python train.py --hop_length=320 --residual_init="zero_last" --beta1=0.95 --epochs=4.8
Rows from block 4 of the text decoder, named by matrix and row number. Rows with one number belong to one attention dimension. Each number is 500 + 40 x the weight over its row's rms, rounded and kept within 0 to 999. All counts start at 0. Numbers have three digits each. After the name is the row's rms in percent of the matrix's.
# q: attention query, key and value (stacked) (decoder.blocks.4.attn.qkv.weight, 288x128, the q third), inputs 0-127
# k: attention query, key and value (stacked) (decoder.blocks.4.attn.qkv.weight, 288x128, the k third), inputs 0-127
q.41 102:475491486561500548526481510468575501471495445502526498523490504485531524500481498513528510495412526485516522465523595529419484475452526515513532477521488546406517458559511453510561406533414503463477468508486486460539526465531541543486529528487443525505500512470448562456570447559551451447461502476439499546572494523553560522590439456488568536407485471509514499527450512531497559501549
k.41 113:515511494449589528491502531547490480432433545512565481485513469455467500475547425491431451504470546471459441552540516527534480572516437530476452445523513478451520494594460529539526493520510516499535434461484489500432459483497380518495528503486531575436519492525523558532439555487498520563504542523489491533540534488423533499558538573501437555468492509514485517445450472497515480441453
q.42 092:426499456499521434462527557412501522511555540501493582465513442486476486499524504509495589473534456535427534594461559511442526531547529510513481518565640485548492485502483465466519593527451473546507484446497460484534522483508565462475525492509468471405519511474505512546463544574524511464539530514481463427500527526524472511519437518448425520513515536520499454501492485543513534529524
k.42 096:427469497586533473517547499487449481384570430469515527475393563482445568499476504559490454533473495485465436524525480571488460469473467531447486508574538503454489472526573534494466387501498449491537485530486516409557531483552459528508433521465481511541468504486512514447473500491421431477502456499486501512489481480512451520518491440501450545515431504446482486500533467502516512505517
q.43 098:574544518562474499472546570496577516496579500465426501505483495532506464534489498484499452510558495460515503444506492483541443433482425502534495565405486479478530504479572552504516500482542579477535478531435525510442499454488529564468458467444510458488473463526432499430485543493485503477487421465545533512413552499443512496436449488463504470579528572503470513489500435471455492484437
k.43 102:486540507500409512480517449500441491536513540480456510486542537537551459530495498532448463553503493471541481493504486427463564485526426530466443470454482478555495514503514506521462517446510516495450515534407478475527464455446509411481476505461431459506509504537486454535580411403465528457484521535472448484461408434485474477511470527510511472457466550437506549445547581486490500419522
q.44 094:548543534524568557508453514503434481508547468524535549452476481451481491474440443498453460509500503542541456540458434492483456491536519539512603475485492517538426506494452492459440486442593475576502492493501467523503448443471502503520511454484567487424485552539494508557451566546497467476492500530440418496531439542453485565495486532506463429502482531574528551504484425534507481498570
k.44 100:421491546520431510547590459557536543496489536466463591473463489480578516514503483478453440540543436514547505490534510483484497512511533529569482553572466523528551494473480499466530506499522534448450563567500468495552552428493510453537409524496484511556529526553532517465529432502451447488555531566492498438539445486548439536539442488535516526484559485482460469428534514503511491558499
q.45 109:467428478528519422508492478529534465543497437486521574522542526531498532519498488459499452534460484474569495488551370513467511507488505452474465507484478524527536479521486539504498482475475511528531490520396516547545490534476541519450488526455535448487472535582513480403493475416451559573547540475380494479501510445524496504485473394475533530464494514454498518503487507446504442564556
k.45 105:506463522515541499466495465368459537515539566523431466459498516433505537498449555470505483494520522494407548503446541447491406492594548494497546502503528455486495486504503507479487569475496523431507518496484460461494524472496501547524509503574490528413516512502512470467542482434459546489472555454454558544467541561508529456485542548432549503589515466529463559474499457436484558490479
q.46 108:545515469488490553510453505519495415524447526554437529542609479545464537501509533512517422494519582463488474467479525498444496476527530440500481523505552442464459464528496467496517519488465416456547486551482548474542454398519481533529511505484473561490466562511518447433523491474471506570493400493414458491435469434549495485494499553489476527487501487502464560546488549490532419536527
k.46 104:496506487512495516519541477474486456458569420523477524528508449480498526450457491536511548461465491484491498436416479493550539499550486475442454521453462475540464494594564496456515553499417518476560487548483454441514478490512498496505440439476470503435500416444473533525490495531481509388466453503500433505516488523476462521494550605489473503533474485491488511401412473483488526542408
q.47 112:489520533550477562486458558527461455496449429480473472549465518518518500518568517508531497503448539577446448414472490533519485432478450491506498469503485441430484453523473530464513397463512491541494460502497554569478474397537458502518484557521471491477469436507516465490518487569534518553491492468575494461478471477484575509524445480492428534465501516442518460520486449581386480521512
k.47 115:477517467474464505488504485459511507466497457542570533530562382514490458484510422447479454446487534572554508531412508504520571532520475500518466480486497498585503509523449461486521510395419528509468522532471504524478512534479510474465526521431584559511457491463477549569454573450583548454466494520551474475505476459509508460454496586518468528481446493475452575514464524474492492520491
q.48 109:516498423502525487532478519575466497468545568537484532537589544505487540495461519532471457525479518570450493509509499488545511494569524473520448503489436421525587535485501558527489498472548585531543546524506523507506451466565480570556488437517453566535572473453492579440506493481450468536502482558444467477501485467518422490429510511537450563462420539525545487520494501564489468503503
k.48 109:462460454564498504433465527525465560469485434477487518405426529471520473505498476502462422481464494516489498457535481513475467467405519526480493521518509506479455493465408521519531469555528520529467495578519538528584427566507487501483502611462551535538440588480444436532469495455455463485495511485468504463532489507566476471567517535467549486456568501432522444534510532489515506542473
q.49 101:571451563504578486546449467473569516458436488518511475473531448519437541473531488447493476519484448549480497547449470554446514563537468424469483493397461506515439500535543504532542509496540567511514466465533468531543504484444493451489419468490474463551492515513586498533489535498544537482484526502494507550474504524507567437422499504513517501490590522527483471499508534540618482490579
k.49 098:421490441518528520488530578527533509500514521540582472548472507455491495511494475496401468496488541505510432496531444544500542549480513564543454576524503523502598506506534540480545509481506488480572504465500527422438477448623532488483464519452555475518575544495495523474539519499479396501544439549477436504531418509569470469477437513473520468530488476532478476493487489551545506499492
q.50 110:503539447503476415486499510449528493510462532503450535502585469543481481597458470443490447494478484504526470540527497565518500553565503538534542504501515457583522549486472483613522482423512549541546486575441510461572562549446507574470504457459532495513556523511538523490550490424558500458511491533472492494484573470511492463503529508548480519400546553505468458494516483495505512569527
k.50 098:512473510476560511489481523576491535487543515440464538455475522467563477480473518476487493513486406453509448515559508483491528520470468556522471494518510507436589533510551486495459460603554480544552536439481457474459555470565505478486483507479537581545486551492528504496486499472423442521453540440511554505462566462535560540581504421507425477415543512474523485560484467519539460480466
q.51 101:515506516466544505433440520500493411485526576517496559504413473457438411539464488463540460529508501496406496483490489522475490426470532541487447548526521561472450465464537548417510535584484441482588410484474532504528447494489501504519484583492499575432434494478484457520475525471485458486483517445513527419511500548487514513523494430463499511545475448452502513483485455501447492516484
k.51 089:546537518556464523497525520542463455494450527479515499496477524483507570579488447443435484450481502467562568414498541471465453439453455449472475490429586546524444509537528517411536523428528492511452595522439479527465480503498459558554571510468483472534430515480481494488544519520434575508542555461483458529490495492529519484500513472559515458533476506539512429497455560495452529511504
q.52 126:465529439453452533493512510569450499594548524523559518480501473419478454494489473490552470446490559452502502489571471466456528476605516538566467464490455540485492536492488464557481492524505466441510484516499492498490534540513561512474459467471508558467470539611497484518480450434509514511466441532415509503480507452561571508513501535541523506504510418470474595521490558431466508574485
k.52 126:508535483486443552535607539504498515488515468479429483544560480520478503540464489461508555559503422492461516510435586491498456432465536480443491466483457459443549481438476451458460518463524526524550548490534491523486593592436495503489530556552487523527527478560545454447548491555554558504478544493547572501564503477503535516491479539508555498476484467457561499468500471458543471440545
q.53 087:510498563538431441473536572465451426540493508559479547478525507473487487519584508589487526512453523487496477479568442488465481458511509445523414524489528549531446519471510510493474511461489545477528489605491530402450453546515535581497467533519464444491511529484441494494524542428468547533466453479501504553556553497573489498453578500430491459522501480554527521488517537482539472564521
k.53 091:506453543456452536530518514586446482471522489493546511502430471522533476497532441464474412560488545505547484450492561448482465493520455548547488480479498509546478421501508448461464506538533510442514528537524537518474440485524472498467476444519414557483429548528568448499502539439444470463519489475516544443538401497465496534516404539531499433492516478453527526591523466468514528438507
q.54 086:442553562532465468509535509535539472490530577479533520538438403480475509545520427548460534499496558551531508517491471499498445512526558490523499482534502504537481563568443490499474531481511504516509512556484503475499537537494502450478512566469558547466464443517549515498482549547507559551478420491430526499592548484535476451407549562528493446474514437486397480493488541517577554461505
k.54 095:497462469525499448535564464608435516467524451555577577491492502493550458480499515553482506598513523478511541505541467509456491465543452488515423508526557582521563492512490426447469458468495561475460523471503551544467460540437513469540470527509452492517528563409478501552499492483415470493494518522475498515497507493543481499438467420488543508543495538486501521557541478461507588518567
q.55 094:538491474476440608543456450492461512557442509474526453523464543456502416525530520529488521506516510444557526438497514499492526436468464499490487522515451495461473495474483515454507518486507457417529532532548463490413479524435575523488511508541452482466484422534491461535543482525503542514409479529454461511489412581536521471454545561437507429529465490542480500587551520507578509482525
k.55 095:501471543470472514491537444525489401423588456512460493527556450490547549443521487530537512533483465500530487493480511475488532514573454512402465478523489483532466478579505482470509514463451518522508576569534525532457587507446453429505492460508503457483480449525499505563515496566529524516541457555491515535470512518468444454444430478531531445625482541500449557489514505496475552466537
q.56 109:515522503543451507501542505542515499487482454501461462470469533500518498490444479512508515414504584509503505479538530440433495468475509453498520481485552423489486492491454569461557435441521491512415521546463501463422526471531526544546554505440438562457478535387518490503495521533517513535600450541535494409534507475537459465452487535436498449507435544487560471525559515447471507435492
k.56 103:487514482580441419526462473479524509465490506587516532514552484494562499417542471513423496507522520486536553443554461508449513517525448519504499484496505479544433488493457489462477528536465563512489535500508496461470568502450502500482512523468482413544526469491465468596497476465506527487487550484500482448542558466443458480463435496515549409455477463519464541430480532621552584538511
q.57 091:537458506479480551488458541569490476496567536511511476498520497454529501521440531481532443507553501459433533471578531550488454505518566481497520477519457462467501475476502579564564495430530490481485510550444578481539501444572518546518518471511463516569505499482489484457568542530532460458408516492482491549447463490466423466446449529507489560504461512408541534435560452549491460505573
k.57 094:459508463582470413461469491527542483536467472529471507506513562479570548487496451482486453507478479520509594452514451468426556532466471539451478441544496548530429484477447506507461439457439482579525539536418499455530542537477514510500585485443538486534427581480493582490462521557488496459569503514488510479499488484514534546563534447491516542476491467458513420556468530526490485505503
q.58 099:535501501495434449533498431519489484545502582483520609517509494510529497506427542520494511515487553553519472444509572517508516536492505491528491450518450478458602582519539474486475514434497511415475512498468512466504521515479500532514500521512459462524483449511476475522480456496474467492479369588472515548555502494563443487478562444522449491453509459448398551502544506521578497487562
k.58 096:520485482593505499495533508501493478453495529498487478495435497574559545478555445490486473586503496494489523512422588445541452458487490489449445394562477557488539540477501474458555468496545527467473515540490515581503429551520435512547516538493525530538493486523558485472417481510425491526489499547469522540506504474536422476502459508416578459549556519481435500516453460454482533505484
q.59 114:559512485454503491438443526515534583473500547531525479456518521471499478600522560571456491490480473505515450500543499477474541409532491529474474564402536566530443407517494439504449510508492523492516569505488502498454495563438543531505481451486460510494482541492441581421495495466505497504497499469493482412422522534513491434479535506493446504511536483592486507526505483438549548565515
k.59 103:446435461547494534551471592468534467492522492389481529555489406462422570486411473452518470439439436449495502481532502522494465495542526573515482434484443406475449492527519471474483470488497464526515451543521512458522546502589470518536421477501509543549498455476495484473555457493525516492484509495514573514557494504506493490499439529508473484457523473495545461495546502540495418476454
q.60 092:503457501491557497471512471462441561553460547451499503571500506568421445474544512434510445470539530521517496497411510471514543492529487526427586490528510524500480495450452397471521502450481439556519580485432511495483517521461539519509462447447526535509458450540436532514471478532578466528522483486530480567516495512515500466620502482502498562476485527534462455501504559416536506535493
k.60 102:487435529475514546494439519523529507514538524430514465469466392485487571403533548507518512442519462486407489517549553521549528499498474521567523477473459499486515528512582547546419457524582502424508450447559506509519506527513506521540449482466547569485540481497507444493439459507536506488434519464490560595457566525538531523486578474495490527470511496499479556471503485538502516478564
q.61 091:549551467488421543452491485517551521521506481513556520484443491418504441507526551461512515433477550490469476450554504478489562498469460513556475535415539513429514472553441539480486469512507413422479472495519545527460551490532403549524504563518463536464519524509441487454557436568485483540462545540548479510420500539530472489513492525532498552507495504534524588457567451500495535532543
k.61 088:462541526542533498562527498411494427521521519491470465579513462521519503549459467516600532443527490516528537485449507491501525525463426556408450451525465435494488501526417471449495501514500508490473444510471481537466543482469473523533547486456531469437503462493514471603467512510460561477488480493524529496537476528448555506509489583451491459477469444551625540415473499529470513497511
q.62 101:516434540548531524533488504431498512499475500432468503471402578506538523435449477522482537497478497481527438424456510459501510482464529547513518498535600425439467460493425562458473468431462525466495503513464522514407429543493489475534537560516472500500498495427472496569475508578464462514483485450561535474521494516511413476483486550526442461545501524521490436512560467527468542530523
k.62 105:509559481493466478499463474544498388510518532544465557517513492535573453497480480505473464476499557582517553453444477479524561508520476558529540559526503524570444488522474536484471521561494519488459491573482536506520469510497395520499513487476444459489521439453429504536520487462425467464511505501488491460526562562557452498502530481500534450635458514512496591450519543539472545486538
q.63 089:469462469481520509477444461449484504495463559520517560540496497547476479483481515487509440455505544515538482530443528464630461580477391515555476474489495444527556483586485462486475492442497508507467487491416508515494448536487528510458513481513516521508463439442450594549507510507541505475431492460491463448514504564513457473547458531438403479446510596538531440506483508502455509494519
k.63 092:532525488547538501543478527475509439477467539498503432514504550545474493531434554497536515462546496525447470507605525534516442486429525524466494533538537474400460480488510512523472526585475494492495545488446437529513461542536483523399488501518486545494591473464496505540478483462437500516490447339568496506473535513490497496503477519456465534483449475512468503580463443471465436490504
q.64 107:504513509413435500513641516510498498497522550524499458487490514465522430454445505450536510516520477480519543548481415494426473455591578475500411450477495522501476507500512496513563599576561528472570563542557522502463542504515507502532516520571465477517465464518541482496530511456465474557524516504498527484490456541561561528556488533503501487522521461481446524543493532446466463508439
k.64 097:543488459490497574460451510535439546478502469518542458478490457494444436516527493516567484511416500517522483508497457439450501469406432462440523476406525490453440518462508450412541493514531521453481513463499533424463490480518538468515497495472496522527498493441410431442476515585539531501518538572550458555442492428464524565479526557545538515561518469464536489488510509529512492492532
q.65 093:473496520501498508491506435536443491530512462442370493525513569451473468426533473461557507481525484468552441496461489475518454495530546537499491492559505498549424502484451479467549448530508455549482543498513465435453490549501506477471628483473529547502418463444517523557534530518483510498552486529468519488562500418507586505493527507455517437522435489460522500464480575486467421479465
k.65 103:566472564514409513475478435485479537501507464518555468490578418483552492446542503492445451507504482518510553464528491501530516478527469427514580454419497487512488498533512507519431459469500544529458504493520491528543522505407555502523537508550416483503567538575485501482481477452498580439527515449448568518488572470555483542485497519553534519510491457485508609505549504467548506552528
q.66 078:443498496463466487537553442499485554568526440489456449443490492546538438458502447442469487461500459435496541545521501468576493576621531521519554456567513439559521518449459562525481499485540560487536521451462447517478514484478534502457487541517541526467472457501555501526489493402492478468446501470505548425525560478496438467439439479491441544513483470489497465535465439517482530484473
k.66 086:487510443488466459460515517530561522443483515559456455542531513440566515539453545500505519573536515523491461498477453505498555443447462551490510480484440545423486490479567564392527538593448518482521504450499510428491537529461560501486521573514431474545510484398476475428503531495487515538564551538481502519500582438508510492447506436535503526530507475501490552531557495457495504538521
q.67 086:543437501532440530504457524425558508495471514589450460534506509540496549483523514457471548494503501517524477554502530501427490506457486537482454489518518548504480582559526491529469573530533517453532427503531491462544500390456485362542455497468507432477527451523478381478485548426539511490507481444505481542585508543519502443500471494496485509511511544453537520538482492562528506488490
k.67 086:459523587486557511504496494560410538477488540524560539512462536463478492518519532450492487561551555463464491530508468498486521542464552548559455472571542537453497452540542439458486600527520426411489487473560427494523414458507500511479524487511476519566475536476520574461523539533426448508524515571424496504463465508506444509516496476480439514537461547538489505546462494557501471527482
q.68 114:473472501455540518506502553466539499406516512485501504502489495580489472488474560443482497519550461541452481518398455517533547545445552516466452505463470512465448420566504457437478545538514491561578389431509535525513494496472510498490465455511545572462448427521528529492486548475516492464531541499507520503535514586428520435542506445483467556539536525525516521477517422477525555494534
k.68 100:470491522525517542525497577485442459602474550441514453477468494582452477586597529510458465509491533456481459527530538501526482466521534480595539508494558544480475457580457493481550504494515421499566478510508476504501444434571475504481480531415482555503500479531489502428454503488439498493439508501496499524512479493485478552568565486478447504472494491496502482537551581478435420492533
q.69 101:466442466453508476493466554488504466459464511622538490490547526523490503575567415472452473542495517495475532455473482482515508501525489495490500560447549559500497432498507412445532484507503463488570527533524490486534460515483506550496458528594510469449450547476491591507497511483499501506441544534514443463439504566518516391504492408524459514484508583517543460562546453535480527511479
k.69 102:484502464490546565502456573458442455531511553393464521458493477464496488512512580538578472438505491438476461496520553488518501475473510598529485495500492500456516519505521558528476523541540465519577477482540492470479533488572495563454435509510466605456534443475557542536518541475589492488510491476552469530461457444473502503543449504471533491457538479480464401473464458530494472465561
q.70 113:467448494450512536461489468478447469532514510503512460576425517541467480501554520485576487476534462501533480464444491464510550465493438535504445505501431534468451462479491453452453532489485457487557465462481446515500471521471543505441419550562573510491516456526471488528480535519521532527413501505541450565507587545516493550539525525417546527566489431562498549515572501434495543562553
k.70 100:512448519476537595520574477516465515534577479497488510525469481481473551508493488509469523552488565552405514490436577553494508467505502486484522422518511542487510479500551546501471501522584487496512525480517582602480474485533444556558479448478465453496461447519503477433478484524452508489466570581573543544442449560481485529484581519520498487550547465482551532451505517496458489432498
q.71 100:569539524482521504541571509579512522563483500457595511448520477497476505525484472523430464534495516509515500469583504489490470466592528507560526479513458487482586527431449499499481482468541420526461549528458491509435544508523567556514521440398497508504450514484531537471439433466489536473435518562465542524469451491516513532507505443554543513460435530485469514484432575515544509515539
k.71 109:521409500499405472493528501502480482475545492472487495484489469478476491396518486559554464413447428440412490543552615538448458474443584475509529427466499484523496492428501541532542419536505529508511439510442487503515566573498490468502508535530553520475523520528523483483515488542512528488491521458400517459520503452522546582512497476530537532462494444491490484484506443490503495501534
q.72 100:538423411484515543495458439430494483511463528549534492531590516522521445502482465458428516486513521494537450486474506519575487510506496427468481528475579464455483483552483543444488545481524520475535528465490531497552466486458568483480447470593492491551506432525524521579526495521533578471422492439528522502521496564504400437498507483451428488539544477467504475565562486477531512480514
k.72 091:463566531486557464516502494501564442491521506561422585497525494426524473521491482559508552535554511515474419472489465502468488475466407490468453545520520577451504480530549512531516518590491476439550529460496455458525462490460466492498484515469468472561413473529461491498486490528509473562558501573500482455473533476469449463529486521467503504647502509563446497532489470544510556495534
q.73 108:527569494504456469619484472517479543549464555475599521491500503519478534518492451527485496534541496491579544526487516492550476477536557497506523526505485512596527523484442459505501558388505509460487606498503442523438512469537603483493532496453532493526562564516551517498473476477483549537453478522450499513488467484530505557447536524493494529502431557464485474555526564546584490503475
k.73 101:448510492426499459441501488474554464429572466549443524497561491534564440447507506539473472490522474566469497557437480530480474564604531512538450496548488470486477484472532528528499505487515491508483516494519578457533471569514546442475473555575494545494500501518500422516531446482536431485554499602511538500546523499501578506489489492521565530560522434489446513545543475580487514487547
q.74 097:504483505519530483504518515420480486474478548507433531551505521539487441562564451476484504481547455506493453557352481500472518563438510473478495581539564465550475461596521512486456507507505482512501436531501467418491550490518471504489450495450611498447465509561527466477511487503531508473536567443565508563518497556451508465520539469532515515543534477579521544459468499478492532509548
k.74 098:523486544461565525527494503531435526534494493470525482524489515548462469504561600543454523504477530473505461557554582614559474503548493517550491544440480525472518450568512468517449559530509470452539457428545511499483469443493444464579493387468528560532496491505596528507468494491472515508493453486503460504515496534518542545528563463419452520480514506529512542524507571553499503453510
q.75 116:451537532468413484532546514525461496509482481565551465485501550489514519545570543558430555537484499490551565470535490436480529464541469462522558528424500609502465543440481544503499550514546484435525493495510440476471522476441593522461526522485557471420502499538525477500464505453485553507493454536457516504476533491495512485428530455516571445476598510527466545533497585492487513522460
k.75 117:468484474467456487507549523549499491474587513524496509493546511445528429463477466483521496539522489444503477517449574469416481407545567521506480437496461505533510511457510534510531504437484489471511500498477523492505518523465483506486487550606477505498491475525507467497562488486490538548492484609474476536586409439444494520396409566490582463543527462506486519493545461475483529419470
q.76 093:495519514495560491442513499446549473452450499521507490540473506523417501536495468483485529479471491551495545535514488531487449577535517523464567543466551470459420516605487531514530482569470504543543433483489511551589506468501473512447566470523499486477474447504517426547515565527522524532551447472483490490479513493464475516549536457616495469458576542465476466512412412561546481508488
k.76 090:454558523485505507551467538478472512557515536531541554477512509472463424551495512522541515509508511438536439498602507493550537482467556519542496559513552480491477568520616532417440515504432501475548523468442484449479521520463521500484544467455518494477499483481521509553528496473526497473416465486489450561470464530539549398490453516464437532548508536506465513572427454434468521488564
q.77 096:500482481491533461477494558444477515485442586490501456502508465581492422512560414458457472481493517486530500502487488488456495535527482511431461508490506555483503420475465500389474544498451466572555522506460554571469414574485458459476461551445551514415458467510507459520467479502526518522463517527551498560499442516538568508575473502492485548430488550473481505537469511439498540474547
k.77 092:490514528513480510515486528553533535457527494501427483396411493488378583417539477517496518425462492464497478494522570490534540529502535524491522543488566472532527490458538519562535468482524541517547417459538520456466534472534488547553443439485482496481496495493548469523546480510544494460535507412539458571435510492472507548491539448487526445591475499479536469472532445551512539486475
q.78 110:486608544472464532487525528547483451488560483499431531485530480544579533443429499559544516507497512477481470547545509465534462502497529554546520546497535506457543480443529590510487477442423498391503530496513542514487484480499498565516531463481438493527482483477515489466525401572407438515537456511540552507424477466478412512485494504465519501482459495490506527593507459504484475455520
k.78 113:507533456526465456496527486503574538466467467490463476500543500508505448542458488406491545476472507551552491440496414428451490525554479508490481477479500542507428442506411515501530479471485530508509511483474533460453486516512547473495580547544440477447454469460452535532464560440568526518484496543514540443530495436442525380504480554520494490552500488489568528473415578448485460472502
q.79 097:547508520418549518492526514543526506513547498506487538462490533506443467583503482466550553513539451495553528536436441514503506518501577539449509510486488490501409484507416480445402513491491523523487462485459419558477518529461578484488462485490496413465444452533470400514520522462532476517482447428429504478522507494475498500561551534507548424534522483569476519439433479474523492470537
k.79 092:478534512485434503583498509590519495514550521586536504525563483506525487518456483521526520529560514516583495419531535507480540498581513503565511542480471497507477441548575463435460475457483483533492554539489478482479508562458442473547511499437447495518533534468543519530511469490429477502438493519516547478526451593488515607485469435494472491552496471430552533574507528452521537449479
q.80 097:495523517454493589490536495529465503534510490465538508483500392506490472490537438498540515518474515442483538486530594518517466478494545556539452426529520452479562481498591566540501492538457498505544488484467472522460538481557471430520466521462525539499460431527617466506474497537468544489459470503504568543516496479531547494505507489445486490457427425487460510539452518509445500369544
k.80 106:532488477513429530530534424503523575412461477497513480501516514565445550480551471582547574519469471539462483523529480584493506442480466448434482476476545497501510489453472556465529440441503548462555490435565454534484530519493505520549556513568477434524497555493497489447446517559530563534479537466470461464404523444441515487499566468463525556471503465466505503517450477461529478502476
q.81 094:479458482536525469531503523465501477409503536543520438426457521396515527464506449520479465570539429459493549493539468451516520430443520512471540583494523586461551492521554543425506471484498527506459566474500454458523428444494535450420486469533557462473555521472496466484513508527494479471491481455486453478482498526542508471486390553472523513542536505455498464454534521501502580472450
k.81 102:450614490496487484457491577450508441531496523511488493534575508504509495505506551470527476490433615517469491530428455502499569474544606497496475535575529481533490528511489489529505528467457532582477526566484541488521444526522456553498461537560451455529513512533501473501602524456551475480536493551531520458528468543457498472515516494540491558472484468524461405482528468497558575512467
q.82 093:449488523457529420442492535518526413514475528464471477485445550500491476527525515457454484529504496544484495511429498440443587511499534553470534468451445539487496538524488468503502536545541460561537448474463559548517498455491419508456527509496537540450447507538429564541483480455572412507596501561496480449494538550531519535510478439482545492486517503442497505437517512552433438489439
k.82 106:483544500543508552443489507456453493607472517409562532500496523463479554456518559487529477434514536431470542465474599461496498466450543519469539423474561388482555547480466492538454488424512495526431489501451469478541477513486498556470500483447487556505505539475518462482510497504494531507471514510466510617509493484577529502564543498522525482436494441522515423467498517487525461511529
q.83 090:549513581576528536507590565491515508531457428496437508470507469504484552418480476512489496450509481534459460532524523462434507532461536459470543518491452479555367512492503526543509499433460518540500452506479551561430452522541492485466536471486471510450490514457500416527529541519458535542540485508581464452559470441485536552454570466441522465468515544468535485503494508547486474477460
k.83 090:481508511500432418466516445546532507509470526626545516472563424497497479518586450468435485484519503520567542463542500511514477542529486447516455538530498473532519480550509506490472552490476523442493553572467522439477512420525499459500545450462461372522522519487474523534428479486464534465534561520507503539545447505577471516454476484503533464504493552539436569489525515526444478509534
q.84 116:555471509440498473473511487431548525422519497605492483476481533464490433548511603470518593562509513549510500487517462521499487486519473501507438492509505516511456461526549461519530563607532536519502463493565457501528505531479467496468487547482535515464516486509489557506502493519519497495598516481474537488471518582459543428468474456460514486572580443560463511466502556391453472528504
k.84 102:503471515520446621530469558553509528534409505423490440451426559507487498547469505499529492487475469420574523496494531415473470491426507495489504488450497476442517508424447478422471476472504471435507494527463482529432466510447488502540492518563440484506468501520502516492511519492494543558470503506538497451478513479559515577437489546517458475420450462447571472522490494435511437482519
q.85 098:580439486444498510499534523441546507461474499463556414550460491514463477519492549476525503460503393446464491523492499488425524484527482487517513465471507493496523504506449470556475528553539450548607466447522515505537445581522575508440460549513504492417509470544476462516540514520560529582488500466543513490391488569480592515463480491461464536501547505518471539493550500505535513547492
k.85 101:453480573485569538478468476511454500569534465427540488473433527530422537462530518436536511454510455489459534487480505469539504516499520531488511512565499457507535535521566597484517430428507521479501497484540526550489555501632474499575468472453471508543471478534531498439572437542547502405536486542528528555457520536506495506539555506529520499486537489485520511484506531529592449537525
q.86 117:459498480533509462533558465573451439559555554508485525466498482475503581513410520501568488530522567487544534477516463452536517462540558471493465407541501561512506528478539501476510507495486499511502483607438591442552525493465559582565503473512455512533539508508475459427574483460445553514509467515411500481534438488505500553542496518529456489467522496470484466467564538539505471482500
k.86 106:554471495551502490464516492519465517516578504488559488442527477508562452465526436449485516578477459484537531422456474470456552583454434434531555555480485557486453460490461452483488489445512544492475530517415528566449521553484549568492534490503543487559499530560454545531462494469554530523441493585608466474443465491468498476466502515491485521526524562442511456530488493533517525470506
q.87 100:509509388464457534517505542487518522563494489479476516497487497417573530501425531524464491553540535450501559502450514466508529588471568512503535498503413461574520475471503491573538480500531519459455490552489523460485537501517567451443487420541494465551562503560559506438535481481495538464485485546432453504545479472464474573453524601502506510544522550498506503460553494485487567530531
k.87 100:452474487502466474489532460467436535450565540542435479496505520605585528497602512508474481593505457458472487509434422479508473489507518449459490537626474505495488493509446480487513542486508526577535600517529572519509503525526423494539489516538559454512496500485471454475526546488438505551455501554557526547532478515450554493481531502494502501506457513448502509513538504569469462489444
q.88 090:473506495474506518503498493490515536566450539499543552526503529501485437474528486473451551520535551452468542531504489533500436439467488484605617581540534457504572497536497488526480469458507497446488506501534492490425493465496547466457473476530525474461487522448511569470494444565498378452481537548522484487437429509509497518444410476478520546531490538510402535562468508483456476548492
k.88 095:490485485451512535499480506489507426478495514510391516507542541478481445509478593552540559435546507531482481560541572501472431461482556516450498538549494527484492530469512495516464509524489475474532443412565508467499564573508476482513546499478540531452518481496524418533513553541521536543532526421465519568559544539465515500571614503432527486500459420515519530478487494487572497491506
q.89 101:518529611446484515549610524484547508516537529506499582516455450493542542506515535505538563488511469544463560554499478473433448526458524501452405524531476502402497505454460492527559577531602445473515539512575554475507528419546508486539507493502515498456519490473500483538502550561446496560464522499522489495507460534525464522456489445537489501519501500524544576545483442526527491505524
k.89 090:506551486496484454510514509593500550558490488560523469467398554562501475527491495519522498517525537471534518491455452479509483468474493567516438430482534538503361519491482493445584477476443523511451450534521573572473525503518465481444562503472525457470506551427415544527500477525495495498544536568496447522502442568482498498496485464515576447484467510510498501507507566537427527542516
q.90 097:465474544483494511466511557485468496450534415475517425472543511494481472512578451513547469526549433551496528468541501487537529431441558419482484483452528479448429499485538545449520526541526556562471511467564469476521490469482470495459487495537476472491479422473459448525534521510532605593555537448518537524535552526405503461521460542498528448500527479488495498487419477503542482444447
k.90 096:462550546477436504541466461533530533593456473550502523471524535488534513502549436542466490534498587468493432557525524480482543505603500474584529506441516531534479471521534470531533466492471512457524542581516455512465401461548593508520488464486462572485491546592496567503487491521485496449537501591509539451465505497518508501467441429530509472506494548531527498569550504474524496511522
q.91 106:500573479536510583521539528553516482513554456427454545543497466463453446447415524526579495484524474414444484428547528522485513447461478496506516498534510451459497486458520543590495494500489449496523453464468461491439439491555510480482487448490512587536478540536499492524486411496438510478482488525500456489424510459468465487495509575518510556561480505544623526512473449479482499496469
k.91 107:437512563456488542504524492466494481488452508525468496588518536529476512541540494522499519492449475561521495544464502518537406521585522490496532534516446459502507500500390545505510516531539486533484499528538520518500478555476482474494549447525485427508481408526505550453506503549616539519561527461528549503594514556497547479486533511559515541492470462433437459486494582485413463545552
q.92 086:440522566455457487516536429512592502476523476527523542482495489464491445478518540501529485462491568511519494547512494498439523450548511511485536488478471515483593519545521506458540488524518525540435509464508568447521539426511441537523583472471498506527530482539528499465487408556448481519513432575539488560493442398490575527561537508513587495499469538444442490491500564502420483479482
k.92 089:512517498458547512548483459518525511456449493466506470484496488502499527538537491542538563424579500495559481536497481495477535529449479483403508461550502489562563540447422497510529527469495516481486458508416431496491483488443532446467519513536573538444562540498559478544415566497524528521465497429535474550467490471466600513488479501495538489418451518482499476517433498450581556568530
q.93 107:497515402528495509486481500521462537468456512565432492494554503469474468500507478503508413503511484577461505466489492522560490552524562553443480411483476415518521521516463551556499495510503560495526480511464434487558467530508454507494504499418519611535479473484520511457438474495501517456459489501607523535481606434530525427530578486479501484476505529487426517441470490476526462548531
k.93 101:502515488554480584519505482545536511528520485462502522520486526539463479526525481568506510524424470460425488534555529518536451514422489435542473527424534414510552498517531488492501513540530477477559408542493487526518510518502465558534482511473470512551480465558576437455482525515471479530522530473499551492484559406558498533514554447429441490413518478495498503549432498420469476589549